config.toml
model = "image classifier"
dataset = "simulated grey scan slices of phantoms with and without marks"
train_examples = 245000
image_size = 64
crop_scale_min = 0.8
horizontal_flip = false
cutout = 0.4
targets = ["part"]
num_classes = 4
arch = "pvt"
norm = "rmsnorm"
norm_position = "pre"
activation = "gelu"
mlp_ratio = 4
head_dim = 16
fused_qkv = false
qk_norm = false
layer_scale_init = 0.1
parallel_block = false
inner_norm = false
moe = "soft"
num_experts = 16
moe_every = 2
expert_mlp_ratio = 0.25
slots_per_expert = 1
shared_expert = false
patch_size = [4, 4]
conv_stem = false
depths = [3, 3, 3]
widths = [80, 160, 320]
mixing = "cutmix"
loss = "binary_cross_entropy"
residual_init = "none"
optimizer = "muon"
muon_scale = "match_rms_adamw"
lr = 0.0023
momentum = 0.9
nesterov = true
orthogonalizer = "newton_schulz_5"
adamw_lr_other_params = 0.00084
steps = 11800
batch_size = 256
epochs = 12.3
lr_schedule = "wsd"
decay_fraction = 0.2
final_lr_fraction = 0.05
warmup_steps = 1180
weight_decay = 0.04
adamw_weight_decay_other_params = 0
Rows from block 3 of a small image classifier, named by matrix and row number. Rows with one number within an expert belong to one neuron, the router's apart. Each number is 200 + 20 x the weight over its row's rms, rounded and kept within 0 to 999. All counts start at 0. After the name is the row's rms in percent of the matrix's.
After each expert's rows are labels from the 100 images, of 14848, where the router gives the expert most weight on average: "strongest on" is what is common among them. Only what is clearly more common there than usual is listed. The data: simulated grey scan slices of phantoms with and without marks. In brackets: how many of the 100.
# router: slot weights (model.blocks.3.mlp.router.weight, 16x160, trained with AdamW), inputs 0-159
# up: expert up (model.blocks.3.mlp.up, 16x32x160), inputs 0-159
# down: expert down (model.blocks.3.mlp.down, 16x160x32, transposed), outputs 0-159

# expert 9
router.9,092,222,215,229,195,188,190,192,220,219,171,191,202,200,181,165,170,178,205,206,206,192,178,194,235,199,179,182,205,186,189,182,211,185,197,231,229,167,227,178,216,236,187,170,209,219,178,201,222,172,206,217,186,210,226,203,170,193,200,223,187,173,228,190,189,179,165,170,207,163,162,192,175,208,174,213,187,216,225,183,200,205,203,203,191,209,213,184,172,189,229,187,210,214,232,192,175,182,193,226,223,217,207,187,240,218,179,202,206,165,166,209,205,199,224,197,185,253,206,159,216,226,218,195,230,180,191,189,209,210,210,189,195,202,210,173,238,192,178,162,181,197,208,173,219,224,209,185,227,225,201,222,188,206,184,191,179,163,214,225,209
up.0,098,192,236,206,187,223,205,225,206,190,226,197,217,180,188,243,205,171,174,189,219,198,143,213,217,226,213,202,209,193,195,203,205,199,209,194,198,150,185,194,208,197,234,220,208,240,214,196,179,220,227,178,253,156,195,179,204,187,181,198,193,172,200,221,214,223,230,199,217,190,177,157,169,178,201,185,201,197,194,186,238,217,170,177,202,204,195,180,213,179,176,221,229,222,167,210,201,200,178,206,214,173,212,210,201,191,191,202,210,201,225,158,224,212,187,185,189,185,214,231,186,225,200,253,174,187,183,207,188,209,210,187,213,213,190,199,179,206,216,222,180,214,192,205,228,211,176,190,215,210,225,205,179,204,221,205,221,206,191,151,220
down.0,096,180,211,180,166,189,199,209,208,186,183,206,202,195,209,234,201,182,240,245,175,221,197,200,194,210,199,188,199,193,204,216,231,229,215,201,244,191,187,206,208,208,202,199,174,191,177,179,232,207,205,214,196,197,183,218,189,235,182,191,192,175,177,216,221,238,221,188,204,189,177,175,205,164,181,189,201,145,212,203,245,223,197,171,223,204,219,177,208,211,159,206,261,211,195,219,196,227,212,193,202,184,218,196,191,200,192,194,164,221,184,230,215,171,213,174,193,205,198,199,225,194,208,184,199,206,246,227,189,215,210,246,193,206,200,231,214,179,214,219,190,191,171,184,225,168,177,230,185,220,217,212,216,224,213,175,199,187,211,179,214
up.1,093,170,235,193,195,219,173,202,215,241,225,193,168,195,191,175,207,193,179,217,206,163,188,202,180,181,204,178,233,212,211,195,214,248,232,214,200,205,170,184,195,223,161,226,209,192,175,210,219,196,231,202,192,201,158,183,210,198,200,211,237,194,204,213,241,219,255,180,213,203,188,223,205,191,201,191,251,204,218,217,193,193,191,215,196,221,192,210,189,182,192,201,257,221,207,184,197,181,204,203,215,215,203,195,178,184,175,183,219,187,192,201,171,226,175,243,197,206,202,195,154,215,212,233,202,215,199,215,161,238,191,205,180,183,192,225,192,191,207,230,215,212,179,188,250,178,202,197,208,191,195,185,196,209,190,188,211,211,220,187,203
down.1,087,217,198,141,192,198,201,202,226,194,193,204,218,227,225,192,206,197,201,179,216,219,183,203,212,208,184,188,206,219,242,223,214,179,197,185,214,200,193,188,196,194,229,190,219,192,251,206,186,175,182,213,162,180,214,217,209,207,188,229,170,238,178,206,232,201,212,207,192,230,212,203,193,195,174,240,205,204,183,200,189,203,199,215,204,220,205,186,190,227,217,170,185,208,182,211,195,220,225,205,180,231,207,182,221,198,182,223,217,209,194,170,261,185,196,223,218,167,179,213,237,180,190,200,211,214,197,245,213,216,173,190,229,165,192,205,206,197,221,186,201,189,221,198,203,209,192,206,211,224,173,193,191,170,216,200,223,179,173,272,222
strongest on: limb (87); noisy (61)

# expert 8
router.8,113,217,197,230,199,195,201,164,188,206,232,209,182,214,217,185,192,166,181,172,207,174,230,243,171,169,182,183,204,222,188,177,199,221,207,212,202,172,182,162,197,159,174,189,204,180,186,182,181,208,189,191,203,209,204,208,180,193,223,189,206,210,214,198,197,206,209,191,208,186,189,150,184,173,206,188,172,186,188,215,181,163,205,190,217,156,204,185,188,197,232,168,223,228,166,219,226,181,167,203,222,208,182,174,176,193,186,200,207,193,166,175,196,197,209,222,187,178,218,207,219,198,184,198,168,174,167,148,208,193,202,193,211,195,193,186,213,209,211,199,215,194,232,192,166,239,229,195,219,169,180,211,200,206,238,178,218,233,203,225,198
up.0,097,199,188,212,169,173,237,207,202,194,215,208,176,204,203,159,170,178,223,198,204,200,236,196,213,195,165,221,214,194,199,190,197,164,211,226,218,180,181,190,236,206,217,186,189,209,211,183,224,247,185,200,241,185,178,219,197,191,160,241,190,214,205,182,233,216,194,195,190,183,179,202,185,185,187,178,188,219,197,217,204,170,178,222,186,171,192,154,222,170,198,183,183,225,186,215,158,192,169,199,236,200,220,162,176,212,238,220,170,198,194,208,179,207,197,183,196,225,224,219,198,208,202,206,195,148,185,191,181,209,191,227,211,177,191,189,209,193,211,204,199,227,199,201,190,207,163,163,161,204,181,217,222,200,194,200,183,203,224,205,181
down.0,096,185,189,173,228,206,197,211,194,228,191,196,198,215,163,188,222,200,200,195,204,210,209,203,223,191,213,172,217,206,180,194,200,203,212,197,177,225,221,183,175,202,204,195,172,208,218,234,181,147,184,202,225,215,177,220,193,196,224,198,139,214,225,208,214,198,189,230,218,226,162,219,212,223,159,192,197,221,185,228,249,199,221,202,194,179,221,229,183,202,238,198,143,216,240,201,222,222,203,213,193,219,164,205,191,196,202,206,217,182,201,210,173,171,196,159,209,207,204,201,168,191,212,210,176,211,211,174,176,197,166,199,190,202,204,242,188,209,185,209,184,204,197,201,216,206,207,203,199,215,259,199,209,215,205,238,214,187,187,188,179
up.1,126,213,201,236,199,225,187,189,237,200,217,163,210,189,199,246,170,157,196,188,221,217,230,198,186,200,203,204,229,195,207,232,192,182,186,214,209,226,208,166,191,212,172,186,195,208,155,189,200,193,179,209,197,215,230,208,211,199,216,197,188,188,205,177,209,215,173,174,221,191,164,161,209,208,204,217,191,180,204,167,167,185,170,180,213,166,191,205,163,205,225,224,211,181,181,205,220,208,174,171,202,208,196,192,187,200,209,207,193,186,149,175,186,212,163,247,213,228,193,221,209,210,182,180,200,203,215,212,215,191,191,176,228,174,175,201,217,184,184,183,199,221,233,198,200,219,195,184,188,200,174,190,175,212,212,162,214,164,181,241,213
down.1,115,223,219,177,205,194,205,205,178,214,196,202,215,191,166,211,218,199,204,218,195,193,199,220,207,216,197,233,190,181,185,177,207,195,200,212,167,204,189,169,210,205,214,192,201,205,202,168,204,236,211,191,211,165,203,175,234,216,203,182,193,200,192,243,189,195,244,192,188,185,178,189,197,198,228,165,187,218,190,251,215,195,195,186,220,174,202,197,254,140,205,181,195,225,191,202,214,206,185,188,169,195,221,214,219,188,193,202,206,226,210,183,184,171,210,211,182,227,222,211,181,176,213,209,203,210,193,225,216,191,185,233,211,237,169,208,200,196,207,218,160,163,160,154,205,195,176,215,193,198,258,190,183,211,198,248,213,213,189,181,204
strongest on: head (100)

# expert 6
router.6,101,193,184,206,172,202,209,182,185,234,232,214,181,226,172,238,229,167,221,228,197,214,191,224,205,229,183,202,205,195,209,203,222,216,181,223,228,217,222,185,220,162,190,185,157,188,218,204,222,212,185,215,213,212,194,175,205,195,227,184,175,195,214,183,187,189,199,177,220,198,198,223,169,213,191,171,198,239,199,221,165,214,201,242,189,217,216,226,219,194,202,167,186,195,177,204,235,188,224,166,180,197,194,219,223,227,181,187,229,183,177,214,226,188,197,204,191,216,217,204,175,228,194,225,225,230,219,199,215,223,169,179,160,205,198,213,163,205,199,205,199,198,208,207,196,188,229,168,189,211,229,205,209,180,193,239,187,166,233,182,186
up.0,088,191,218,206,204,175,179,200,250,227,222,185,170,199,208,206,234,155,194,197,199,225,231,175,235,213,210,201,215,227,209,213,207,261,205,194,238,179,184,208,219,181,186,188,226,210,209,202,200,191,204,202,198,178,229,183,170,228,230,190,168,217,245,159,232,192,212,193,227,214,216,180,161,239,228,218,204,213,202,201,201,199,207,176,203,192,192,189,215,205,188,214,228,187,186,199,216,214,205,186,169,222,221,203,175,200,153,197,170,216,210,189,229,161,242,220,175,222,215,195,198,211,207,179,231,173,210,212,221,207,218,205,206,200,200,209,194,217,208,189,199,180,221,217,210,213,204,208,212,221,195,193,184,199,200,170,198,186,170,230,208
down.0,085,222,181,167,190,207,188,198,199,155,188,215,187,203,181,217,182,183,204,224,220,184,190,217,201,185,194,226,194,206,195,174,218,173,218,211,205,192,219,199,207,211,193,213,147,209,235,196,199,207,177,247,201,172,192,183,168,173,209,204,233,203,174,236,172,213,209,205,157,190,198,191,209,203,189,136,211,213,213,235,201,200,200,191,191,192,169,191,215,210,207,206,199,205,238,209,232,183,188,204,203,188,165,140,231,212,242,197,224,205,196,154,185,238,175,196,222,184,186,176,191,191,218,212,176,217,215,189,220,173,204,219,196,200,222,185,206,170,188,195,208,171,211,179,211,200,220,214,176,185,192,177,194,218,195,217,186,227,202,191,176
up.1,094,195,204,197,185,209,220,227,187,210,223,211,209,188,211,208,241,234,171,172,190,184,248,210,194,218,205,213,219,194,204,233,220,177,202,201,241,185,207,223,210,201,194,212,148,163,196,201,150,161,197,220,202,193,178,178,231,192,184,191,180,197,195,187,193,177,186,213,186,245,161,201,192,205,198,198,179,180,201,202,233,214,207,187,180,201,219,225,206,201,231,179,185,162,201,189,180,233,219,200,218,177,238,238,189,211,189,173,189,210,226,206,210,208,214,243,207,177,195,225,195,206,172,177,187,210,217,213,205,190,168,230,193,187,215,208,198,180,194,209,199,230,182,213,214,204,196,202,176,211,221,175,229,182,211,205,156,187,182,219,159
down.1,098,186,175,211,191,238,187,189,171,170,192,193,203,252,170,200,188,172,224,169,157,201,205,175,181,184,228,193,191,226,200,155,211,199,186,178,181,210,208,195,186,188,207,202,206,226,214,229,204,199,211,171,221,193,211,178,223,234,209,226,229,222,185,190,213,220,229,221,233,188,226,223,219,216,223,168,191,177,197,179,144,218,209,210,197,223,212,204,198,187,186,236,219,203,175,185,199,194,182,190,190,227,185,178,197,192,177,211,199,204,200,219,189,170,207,173,187,200,189,208,209,198,209,195,221,184,176,198,225,216,266,174,199,200,195,215,202,207,219,199,172,220,181,202,202,181,230,206,220,166,189,177,185,216,191,151,210,202,226,190,208
strongest on: chest (82)

# expert 12
router.12,094,200,184,212,194,222,168,169,190,212,229,224,181,210,180,227,169,207,210,205,175,208,199,234,228,201,200,190,188,226,185,223,186,234,194,188,206,172,228,233,225,186,175,233,204,206,207,176,170,216,222,184,206,159,158,217,184,184,211,195,241,196,225,202,193,212,175,223,180,170,231,208,159,232,196,188,189,176,197,214,213,198,203,206,180,233,223,200,192,175,176,207,204,193,237,205,200,189,225,214,248,169,200,220,200,191,170,185,199,192,192,231,202,200,211,222,229,187,218,171,229,202,205,187,222,202,157,181,200,184,212,189,180,203,160,193,193,183,191,181,229,216,216,201,190,181,191,206,210,215,225,213,185,180,168,176,219,199,196,223,172
up.0,106,203,168,176,201,176,198,180,198,211,218,194,219,208,212,187,175,191,199,184,191,183,214,155,192,181,217,204,196,177,215,253,213,183,206,234,212,219,194,197,205,192,175,217,190,214,195,212,223,192,178,169,172,225,231,200,204,226,166,179,173,213,214,211,190,207,173,197,200,217,207,213,198,190,204,230,193,214,190,161,194,173,222,196,193,196,197,225,235,224,221,208,206,197,185,169,183,191,206,199,137,186,184,225,224,187,168,188,201,244,192,192,203,179,225,209,194,213,185,208,187,209,168,173,214,194,217,218,211,208,200,153,177,176,201,217,187,229,189,211,197,224,166,226,183,237,201,183,185,188,194,199,202,152,232,213,164,168,219,225,202
down.0,106,178,191,220,209,241,201,197,152,192,194,198,186,215,212,214,212,215,233,198,207,180,180,192,209,212,193,217,212,185,184,193,210,237,176,211,168,195,213,182,193,204,212,209,189,212,197,155,204,171,207,195,207,172,208,224,188,183,221,215,231,210,186,211,214,231,215,208,213,201,237,192,185,211,181,192,204,181,206,214,251,193,197,191,222,170,178,186,190,187,179,166,225,214,178,227,203,205,198,168,172,193,207,161,175,184,204,222,210,172,223,196,172,176,222,218,202,150,179,205,171,161,218,218,207,196,201,204,222,206,211,201,211,201,184,158,193,210,217,202,229,201,204,204,166,211,208,209,251,216,240,212,202,162,193,164,200,210,165,192,168
up.1,076,191,226,200,197,192,226,169,189,169,217,193,216,165,193,206,189,201,235,201,207,209,226,200,156,216,247,181,206,199,213,208,221,178,221,158,191,189,185,203,205,221,215,212,167,215,202,203,212,204,186,209,213,210,196,201,208,189,177,165,181,174,172,200,187,187,209,218,189,215,230,212,228,187,192,198,204,153,206,171,183,199,223,213,211,211,167,227,173,179,213,199,200,221,168,201,214,207,201,197,205,213,203,228,201,227,215,189,145,176,180,235,201,228,197,186,204,175,192,225,193,184,200,199,193,206,251,221,219,203,205,195,221,183,205,209,216,168,180,182,194,182,203,193,185,206,162,209,174,247,209,203,244,158,194,211,204,151,205,168,194
down.1,109,248,206,194,210,227,184,208,201,188,198,220,193,197,203,229,199,186,161,173,180,173,194,209,189,218,187,231,198,200,222,230,199,179,187,194,183,218,173,203,194,213,192,217,156,192,196,211,203,192,214,173,239,238,176,204,227,199,189,166,234,211,200,229,178,156,199,209,179,221,164,170,191,194,173,229,193,188,201,210,189,224,182,197,193,226,208,213,212,204,189,218,198,200,198,186,198,198,215,229,205,174,202,228,239,225,196,215,202,217,186,194,174,232,175,202,179,204,130,206,161,204,199,186,171,179,192,207,165,186,208,182,197,214,199,212,206,208,179,218,187,190,190,214,242,207,197,172,155,185,182,184,208,182,182,232,191,206,233,185,179
strongest on: belly (100); noisy (99)

# expert 1
router.1,102,181,204,207,224,221,171,153,213,199,200,219,193,199,212,202,175,190,189,181,195,224,202,198,179,191,238,199,168,218,184,217,211,249,178,202,197,168,238,191,192,185,197,208,164,178,221,205,228,177,219,232,165,204,184,171,175,187,212,194,171,206,206,217,207,195,189,225,191,213,220,197,205,219,206,194,181,197,224,204,160,226,226,228,201,194,199,192,188,167,189,206,240,200,186,198,208,186,168,202,180,215,232,239,168,228,187,205,222,220,159,189,210,175,231,198,196,226,200,206,227,199,219,170,202,173,184,183,194,231,195,190,188,181,164,207,178,193,236,231,184,204,162,195,174,172,205,192,220,165,195,227,200,191,219,207,177,185,202,183,210
up.4,086,155,228,179,215,216,223,171,206,223,159,199,237,203,187,200,215,194,190,199,221,222,187,191,208,192,203,144,205,213,198,210,204,235,234,190,207,175,214,224,210,178,212,232,218,184,223,215,219,173,235,211,188,178,221,190,170,242,192,201,191,236,224,223,205,210,229,192,202,228,213,206,216,199,233,200,167,216,201,213,239,191,220,200,196,195,227,240,204,152,183,162,185,206,221,217,202,160,194,234,181,228,215,220,174,180,183,207,203,206,179,218,220,184,215,181,200,190,194,210,185,211,187,176,214,193,212,219,194,235,154,191,200,178,213,188,177,191,209,215,213,190,182,208,206,195,195,200,205,208,158,216,201,179,199,220,191,202,212,216,220
down.4,093,204,217,180,203,205,202,197,169,194,198,223,190,235,171,195,212,197,216,199,207,170,195,219,216,200,216,256,204,209,201,207,205,186,190,206,196,177,209,200,215,224,167,201,157,204,185,143,211,241,224,236,182,190,217,157,211,158,191,196,212,203,182,164,212,205,215,193,191,174,228,208,184,219,167,213,231,200,195,182,203,214,157,201,227,189,156,179,221,238,202,191,197,215,175,208,220,154,178,193,217,194,199,203,188,200,212,212,176,198,211,177,191,204,199,218,229,211,217,207,190,203,214,213,205,223,201,201,202,191,223,219,206,212,180,172,201,186,207,180,160,207,201,181,201,228,191,239,238,185,261,192,198,207,202,182,188,193,167,202,204
up.5,110,200,212,202,169,157,194,211,232,220,190,210,185,193,205,216,168,201,216,161,211,209,228,202,194,185,158,176,191,227,197,203,226,223,193,173,241,200,185,175,181,204,170,200,181,228,173,190,220,205,201,204,206,245,166,202,218,207,228,218,187,164,206,224,206,182,168,200,172,171,176,181,193,215,181,184,221,185,185,214,177,208,202,184,203,206,189,201,150,197,223,193,200,200,221,169,231,201,205,195,198,230,193,181,223,217,179,177,202,231,183,177,185,187,192,212,175,235,191,222,217,220,211,195,172,196,219,195,204,230,183,194,206,193,193,204,198,194,209,222,217,236,227,205,227,232,230,182,194,189,178,180,250,228,204,190,227,213,203,240,203
down.5,092,210,230,215,219,183,206,199,207,201,201,199,217,205,204,199,231,205,202,208,157,200,207,203,215,196,219,205,213,178,188,220,203,172,178,197,192,198,174,204,185,191,175,207,261,235,213,218,169,213,189,200,237,164,226,179,237,220,203,195,213,196,195,191,204,192,239,198,214,204,159,222,213,225,222,211,229,192,168,196,209,205,190,180,204,198,211,221,200,161,199,187,152,190,172,216,177,198,184,162,183,211,219,202,188,186,168,211,174,202,233,198,202,230,205,195,243,181,248,214,199,217,195,211,199,236,195,185,218,212,204,156,206,214,187,213,182,205,207,204,175,206,192,209,170,144,208,183,168,225,188,195,171,202,199,216,187,198,182,224,233
strongest on: chest (100)

# expert 11
router.11,110,174,184,166,238,231,200,205,217,192,186,179,231,173,191,184,236,215,153,228,207,161,173,204,219,172,235,215,191,240,224,204,198,180,220,207,211,207,189,207,215,195,170,204,192,223,187,220,169,187,197,224,235,158,213,183,223,190,208,223,194,180,231,210,174,203,210,193,212,222,170,198,186,177,179,220,206,184,209,174,238,203,160,182,188,200,200,193,185,226,223,239,178,207,180,228,174,205,208,229,228,204,195,212,188,196,200,220,180,177,207,231,200,232,185,221,188,191,172,183,182,197,222,226,187,193,187,200,182,206,214,197,227,194,208,212,205,162,179,217,204,206,210,181,200,200,212,223,227,189,191,184,197,205,211,174,240,230,188,179,222
up.0,083,170,176,163,207,214,199,172,223,183,196,205,194,208,180,171,193,209,180,191,180,187,174,203,210,203,212,193,181,233,213,232,197,237,170,209,235,234,194,199,172,207,225,195,206,209,181,164,179,214,218,213,161,190,221,195,215,200,185,197,230,218,208,199,181,190,198,187,208,207,198,191,216,204,178,220,193,193,186,179,188,186,176,187,215,220,202,216,215,210,151,199,198,194,199,179,181,149,165,217,212,201,233,250,226,169,198,196,207,209,177,196,192,204,208,232,163,197,196,219,212,201,213,208,196,240,222,185,190,217,202,202,234,224,165,195,185,201,194,197,158,210,223,214,201,223,255,197,182,167,171,182,204,211,172,187,162,209,207,175,214
down.0,102,190,188,236,202,197,232,189,185,234,191,194,207,204,213,230,227,200,186,236,205,213,224,229,185,194,223,173,231,198,219,180,230,208,193,197,234,187,223,217,189,194,169,173,196,200,205,202,222,206,183,185,189,208,220,194,188,230,214,190,157,166,203,215,242,205,249,170,187,188,183,195,203,219,239,165,181,220,213,214,171,150,207,188,181,181,179,209,228,189,221,207,227,213,235,209,201,205,198,215,193,233,227,184,191,202,222,202,188,219,148,228,200,180,191,166,219,191,191,256,209,219,209,171,190,187,176,177,198,199,199,186,202,185,190,216,199,175,203,199,192,185,205,196,223,192,185,199,208,173,230,202,211,195,223,227,198,170,219,200,207
up.1,095,207,200,217,185,217,194,215,234,231,207,196,200,184,179,191,224,173,180,233,192,203,181,210,204,199,212,233,247,183,222,201,188,214,213,214,187,210,174,189,233,154,173,197,174,207,164,175,219,258,198,200,204,212,184,205,217,252,212,243,195,204,200,198,197,224,225,181,180,217,210,204,180,158,171,186,197,247,202,205,161,204,200,192,202,205,158,203,188,207,211,226,219,216,197,217,201,190,202,176,182,232,220,196,163,198,183,194,210,212,179,211,228,179,200,215,188,189,196,206,174,186,181,193,208,193,243,185,163,214,189,206,211,217,205,232,204,180,211,214,241,191,215,213,190,191,215,183,207,195,177,220,220,191,227,195,188,215,191,163,176
down.1,088,218,207,178,202,241,202,200,226,210,204,195,200,203,219,186,217,200,175,194,212,174,186,231,197,200,172,205,199,158,183,160,189,206,195,177,213,189,216,191,207,211,203,205,222,189,202,224,166,156,209,197,204,241,174,179,210,142,188,193,229,223,206,186,238,180,217,200,198,216,199,162,201,207,183,180,198,209,189,236,187,219,202,182,172,203,197,179,188,224,174,173,215,164,209,212,234,223,190,171,188,213,220,215,211,177,201,213,237,191,211,172,172,198,221,225,204,168,242,221,230,209,200,201,198,213,167,224,167,221,197,201,199,236,179,199,209,200,181,176,191,170,211,177,205,188,217,174,181,192,167,194,206,185,189,246,209,196,217,187,220
strongest on: chest (100)

# expert 10
router.10,079,220,175,199,180,177,193,227,194,208,180,197,174,191,210,212,200,185,227,199,177,233,215,157,197,198,229,190,197,210,196,221,183,208,164,200,179,189,217,166,220,195,183,203,185,188,176,187,205,184,184,211,182,207,176,182,194,193,172,223,184,196,161,225,170,202,201,234,158,183,211,194,201,208,197,171,225,203,159,168,164,212,207,242,215,173,170,206,164,217,236,184,182,218,181,170,184,234,224,217,173,221,214,190,170,179,210,198,191,193,197,222,169,226,179,193,184,181,199,240,178,193,165,213,196,165,228,208,181,197,213,226,189,199,208,175,199,209,198,200,234,217,201,185,166,204,205,223,194,185,179,221,184,210,220,213,186,192,175,208,233
up.4,101,207,177,199,191,201,224,193,197,217,224,222,203,175,194,202,261,195,203,172,146,227,198,186,221,194,204,169,223,210,197,211,216,205,186,208,170,147,225,164,194,182,236,192,218,193,182,185,166,181,180,207,171,209,213,209,203,193,195,187,227,206,219,178,184,207,210,210,213,145,218,172,189,200,187,192,156,199,224,183,201,198,199,165,208,191,199,224,165,217,232,187,202,189,201,189,163,212,192,205,205,202,233,231,189,204,203,192,203,191,182,218,171,228,204,244,191,196,177,213,186,180,231,206,208,193,173,203,200,203,233,188,202,173,197,196,196,206,202,219,206,195,186,208,172,207,188,221,168,195,238,216,208,217,188,200,190,156,162,187,229
down.4,121,211,203,219,186,228,194,216,209,195,175,216,219,203,184,190,164,186,155,196,160,206,259,220,215,189,230,216,204,190,225,237,184,199,214,214,222,200,199,216,189,220,215,206,178,233,192,201,183,179,162,175,181,213,181,203,214,169,212,177,203,194,250,191,213,205,154,186,165,209,190,240,209,201,213,206,225,235,210,205,195,176,218,230,192,178,181,189,222,239,185,239,206,184,147,186,221,210,212,214,204,170,214,228,177,196,219,222,166,189,184,207,186,204,182,200,214,219,201,195,156,191,189,188,191,165,200,174,199,181,195,189,211,210,220,204,191,219,173,212,228,225,214,177,193,200,200,204,202,198,193,183,194,193,227,208,213,205,217,185,181
up.5,060,179,175,181,181,202,162,183,199,176,194,193,198,193,197,219,177,170,207,216,194,190,238,235,216,201,205,212,171,206,212,195,190,203,222,214,201,185,197,197,209,194,173,184,217,207,189,195,209,187,179,212,216,173,195,220,167,222,250,227,194,225,215,173,200,172,212,176,242,169,212,172,161,189,215,197,193,233,160,198,219,185,180,211,221,218,188,222,209,194,195,217,220,199,202,204,233,194,193,221,173,183,165,196,199,195,219,206,165,170,156,226,213,176,220,189,216,173,181,178,191,194,190,163,195,217,213,157,237,175,216,186,200,220,202,204,225,228,196,171,204,205,178,176,196,219,217,231,243,230,191,223,218,215,203,198,184,191,185,221,214
down.5,082,221,202,227,226,199,204,212,203,207,195,192,151,186,245,193,195,188,206,199,229,212,175,160,212,202,192,184,189,191,132,224,222,185,206,213,185,234,192,200,195,225,187,221,170,182,225,223,213,215,211,198,161,236,206,193,219,199,153,195,201,191,186,193,206,230,223,214,189,229,214,193,228,210,197,184,206,164,213,204,202,196,199,195,177,186,203,182,185,217,198,192,191,189,206,166,183,219,221,247,228,245,202,210,231,219,179,178,225,201,188,199,225,187,214,228,167,229,234,207,233,211,189,184,203,174,192,243,162,219,185,175,189,199,212,196,187,193,199,238,228,200,199,227,225,192,194,189,179,197,203,200,206,197,205,210,196,178,200,194,180
strongest on: limb (100); low contrast (100); noisy (100)

# expert 7
router.7,090,217,215,168,189,195,193,188,185,228,199,201,207,211,217,220,223,194,193,176,200,179,184,220,217,187,214,154,166,223,216,212,201,215,211,216,225,177,196,183,191,172,206,232,197,225,175,196,182,163,212,210,187,170,229,179,170,219,221,175,192,206,191,190,178,198,178,185,190,168,178,165,225,219,203,197,205,213,223,175,232,215,203,196,181,198,228,185,206,172,213,217,196,187,180,174,223,211,185,207,158,192,212,214,196,215,180,167,222,182,196,207,226,198,181,172,157,221,194,180,226,209,215,170,199,204,156,183,216,206,167,158,188,186,225,181,186,172,168,210,172,193,199,208,176,168,204,205,190,237,188,196,202,184,178,173,192,181,215,176,238
up.0,108,180,194,188,200,162,212,228,161,179,200,199,174,171,197,192,200,206,200,184,197,231,226,166,232,208,215,180,200,196,149,221,176,177,197,200,219,223,226,207,217,208,199,188,186,204,210,210,176,172,185,216,189,206,208,208,222,229,204,217,154,213,199,202,203,220,197,205,200,205,196,229,173,224,206,226,232,216,207,176,227,214,218,203,188,196,211,224,196,204,210,204,193,211,217,185,141,194,161,231,230,208,168,183,205,183,186,200,192,217,181,204,173,206,177,189,178,192,181,240,220,201,206,154,189,222,225,232,210,209,164,205,185,188,188,191,190,176,228,188,171,176,199,195,221,211,187,190,167,211,178,195,241,202,217,190,175,166,227,211,231
down.0,082,230,219,151,191,195,216,172,216,212,206,194,231,244,182,222,207,199,196,164,173,182,172,188,201,179,196,202,192,186,219,210,228,237,235,187,195,190,198,190,222,177,207,187,214,181,184,228,227,183,203,161,170,214,191,189,212,208,172,240,222,200,192,214,170,163,234,229,179,206,182,191,218,204,202,227,189,198,203,208,203,202,240,157,222,191,238,195,202,209,181,178,181,208,192,210,236,213,181,199,176,202,214,178,190,217,189,185,208,194,185,219,185,205,232,216,180,165,217,208,172,199,188,179,214,147,176,207,222,214,216,225,199,199,194,187,198,193,189,209,232,223,193,182,169,187,195,197,204,226,187,204,195,177,149,224,201,205,220,194,187
up.1,103,181,186,193,193,220,161,201,195,209,177,193,233,220,186,155,174,200,207,188,179,187,206,214,184,196,179,221,200,227,216,185,158,201,179,202,222,185,220,202,183,182,201,168,201,190,194,173,201,200,207,220,199,207,188,214,187,206,225,216,191,205,209,161,166,146,197,190,197,181,190,185,221,215,214,193,194,180,203,185,156,222,229,225,206,204,217,204,189,209,221,232,204,179,185,200,218,227,207,197,165,182,203,242,215,172,180,189,200,197,129,204,183,197,203,186,173,220,178,175,200,219,208,142,190,211,188,188,212,187,169,196,212,221,207,203,182,224,177,170,204,217,193,195,224,188,206,193,201,227,183,181,225,180,189,216,162,175,184,218,239
down.1,092,211,186,158,201,180,186,159,199,193,203,190,173,209,206,201,218,202,214,170,174,199,161,201,218,180,220,194,211,182,228,195,177,202,200,196,211,199,186,191,187,204,209,214,196,199,189,219,198,192,208,181,181,196,206,186,140,186,232,207,242,211,222,192,197,179,190,234,185,194,228,181,207,234,192,197,197,214,178,171,197,185,228,201,232,205,176,196,194,176,213,140,182,187,189,200,213,160,236,187,182,198,205,186,224,204,200,178,236,228,220,234,218,184,219,218,198,181,216,180,205,214,211,210,218,178,170,183,228,199,160,190,185,199,233,172,185,215,184,168,227,212,205,150,168,213,211,193,213,175,189,216,194,167,173,225,226,201,197,190,211
strongest on: limb (91)